A small model that answers yes/no questions on an image's attributes, trained from scratch: trained on analogue clock faces.
Rows from block 3 of the fusion encoder, named by matrix and row number. Rows with one number belong to one neuron. Each number is 128 + 32 x the weight over its row's rms, rounded and kept within 0 to 255. All counts start at 0. After the name is the row's rms in percent of the matrix's.
# gate: MLP gate (fusion_encoder.blocks.3.mlp.gate.weight, 336x128), inputs 0-63
# fc1: MLP up (fusion_encoder.blocks.3.mlp.fc1.weight, 336x128), inputs 0-63
# fc2: MLP down (fusion_encoder.blocks.3.mlp.fc2.weight, 128x336, transposed), outputs 0-63
gate.300 054 [104 116 143  65 143 101 128 131 138  76 138 121 108 170 113 165  95 168 112 116 155  91 139  95 115 129 115 149 128  76  96  47 153 181 123 114 140 102 159  88 148 143  74 131 171 148 131 106 115  96 105 112 126 103 189  89 153 128 143 142 148 139  95  90]
gate.301 144 [130 174 159 156 158  65 138 111 162  96  81 147 101 158  61 157 142 163 145 189 159 106 139 157 118 198 142 138 169 122  98 140 153  66  87 124 151 111 138 152 137 125 107 153 157 125 169 108 134 178 140 150 132 151  87  63 164  35  98 105 162 165 112 155]
gate.302 158 [130 122  84 176 151 106 104 163 117 153 189  64 126 120 154 156  56 158  87 101 158 175  80 111 156 176 135  71 152 136  87 172 173 161 112 113 123 155  76 150  89 112 169 139 144  69 141 167 120 123  94 123 186 139 107 195 150  74 113 127 135 152 110  99]
gate.303 067 [120  91 142  81  90 111 174 114  64  70 131 167 145 120 146 139 152 128 141 112 129 151  89  99 147 123 103 140 156 104 183 183 109 157 115 146 143 151 116 125 122 156 139 150  61 138 120 135  84 132  34 113 104 140 155 144  87  73 115 175 122 135 163 100]
gate.304 062 [152 194 139 126 144 112 199 140 155 179  85 112 124 127  57 141  90 155 152 124  92 135 101  78 142 184 156 100 126 129 120 102 122  90 108 168 183  43 115  94 132  80 139 146 186 117  95 143 120 133 119 195 191 143 110 118 126  50 135 109 139 161 168 143]
gate.305 068 [ 86 188 103  87 140 115 117 123  79 101 118 115 176 120  80 148  88 153 113  69  97  96 131 174 150 108 114 156 134 116 113  79 156 136 139 129 176 143 119 112 136 187 124 113 174 134 103 163 100  38 206 125 120 145 116 123 116 105 143 119 181 100  98 115]
gate.306 121 [103  64 117 109 160  99 129 205  91 110 130 132 138 124 117 136 161 119 119 108 119 181 153 118 109 116 133 129 106 152 154 142 100 161 151 117 100 115 174 145  50  78 150  76  77  70 112 114 143 196 124 147  89  95 193 142  43 173 124 109 110 108 139  95]
fc1.300 064 [110 154 145 118  87 116 233 160  98 126 139 142 142 124 171 112 105 115 159 137 157 118 137 194 117 165 149 109 128 122 162 152 176 131  87  83 119 130 108 115 120 180  81 173 174 132 156 148 135  83 157 165 182 148  84 113 121 153 112 123 127 115 126 103]
fc1.301 176 [118  76 117 143 162 157 131 114 126 105 174  84 162 126 120  92 141 165 129 128  81 162 130 171 171 119 145 121 143 107 106 154 181 139 127 157 167 136  77 122  82 139 150 125  85 140  83 127 101 159 105 119 104 147 141 161 138 102  90 113 142 138 180 104]
fc1.302 171 [106 132  86 142 111 119 168 109 170 139 114 184 131  65 105  91 172 155 109 152  99 119 153 158  80 155  61 165 110 122 233 148 136 104 145 140 156  75 162  81  87 150 137  87 102 140 155 135 140 190 150 115  80 109 121 144 112 152  79  73 143 157 149 118]
fc1.303 058 [121  91  97 113  61 153 205 154 102  65 116  93 110 105 184 165 110 153 163  55 126 112 167 132 169  91 128 138  73 136 111 125 135 163 149 168 127 105 149 163  97 192 147 125  84 137  77 121 111 126 116 160 107 112 123 159 126 164 129 124 134 112  99  65]
fc1.304 053 [108  76  96 145 118 151  61 117 136 139  88  65 118 138 161 105 179 146 143  96 134 142 195 144 167  72 120 133 136  86  70 144 113 107 153  97 112 124  92 171 131 171 161 116 117 201 140 117 107 123 157 103  76  97  87  93 114 158 156 152 129 106  80 116]
fc1.305 056 [128 128  85  80  21 128 189 130 121 149  53 163 133  86 130 128 176 155 146 128 110 128 107 109 125  69 113 107 118 134  96  54 104 111 179  91 186 164 107 110 132 148 100 140 148 147 110 154 189 115 109 185 127 170  78 140 102 167 121 195  91 131 100 146]
fc1.306 101 [111  89 163  90 148  93 115 148 102  73 125 129 162 200 121 126 173  91 169 131  94 160 131 114 103 108 145 159 133 180 145 115 124 165  69 111 128 115 146 159 108  96 131 143  77 132 106  98 132 163 102  91 135 178 108 118  62 130 107 114 166 158 152  82]
fc2.300 059 [174 167 167  79 178 165  81 143 206 132 143 134 162 105 216  91 172 125 115  95 159 112 140 119 164 166 116 105 158  83  58 110 164 153  80 111 166 151  75 109 110 138 163 112 133 120 106 109 122 149 104 158  97 112 153 128 138 169 116 163 117  95 129 123]
fc2.301 156 [147 128 182 161 175 161 140 140 107 134 100 114 129 139 146  86 110 140 110  93 188  99 150 117 124 148 130 141  67  76 125  94 119 118  94  47  55 102 141 168 144  89 143 107 128 155 129 162  64 137 148 140 149 159 129 147 140 169 122 100 128  55 117  84]
fc2.302 167 [107 104 170 176 106 156 149 131 149 145 150 144 167  85 133  86 117 133 134 132 124 114 105 131 142 157 117 139 124  72 107  87 165 103 178 102  72 119 126 181  75 130 153  98  75 147 144 129  80 128 186 127 154  70 129 109  88 142  76 142 126  75 171  78]
fc2.303 056 [123 132 119 116  95 127 172 113 143 108 135 170 128  91 122 113 125 134 145  91  66 153  90 156 121 154 180 132 133 151 100 131  84 143 182 137 152 166 134 110 113 153  94 117 177 108 126  85 126 183 135 120 130 135 129 152 104 164 141 144 204 187  93 135]
fc2.304 058 [155 106 103 133  90 140 187 113 139  96 146 113 110 130 148 155 152 124  83 162  92 155 100 203 100 130 147 121 141 153 139 152  94 111 152  85 148 148 156 119  70 166 128 142  71  91 146 125 109 158 122 140 146 163  94  93 126 170 158 127  77  91 150 147]
fc2.305 068 [119 149 130 135 140 153 136 139 125  86  54  62 124 114 116 102 111 154 104 137 138  94 166 137 170 129 143 137  69  75 157 102 143  94 115 134  71  54 123 116 121 101 193 140  66 141 133 168 115  62 122 154 109 169 146 134 172 101 130 124  98 147 163 171]
fc2.306 087 [140 105  87 100 148 154 139 127 131 113  94 147 128 131 132 135 143 113 176 115 159 170 163 143 172 130 167 122 111 149  82 100 116 168 138 173 142 177 158  98 148 145 103  99 153 137  71 137 166  60 128 132  70  76 161  86 119 149 161 123 139  86 138 172]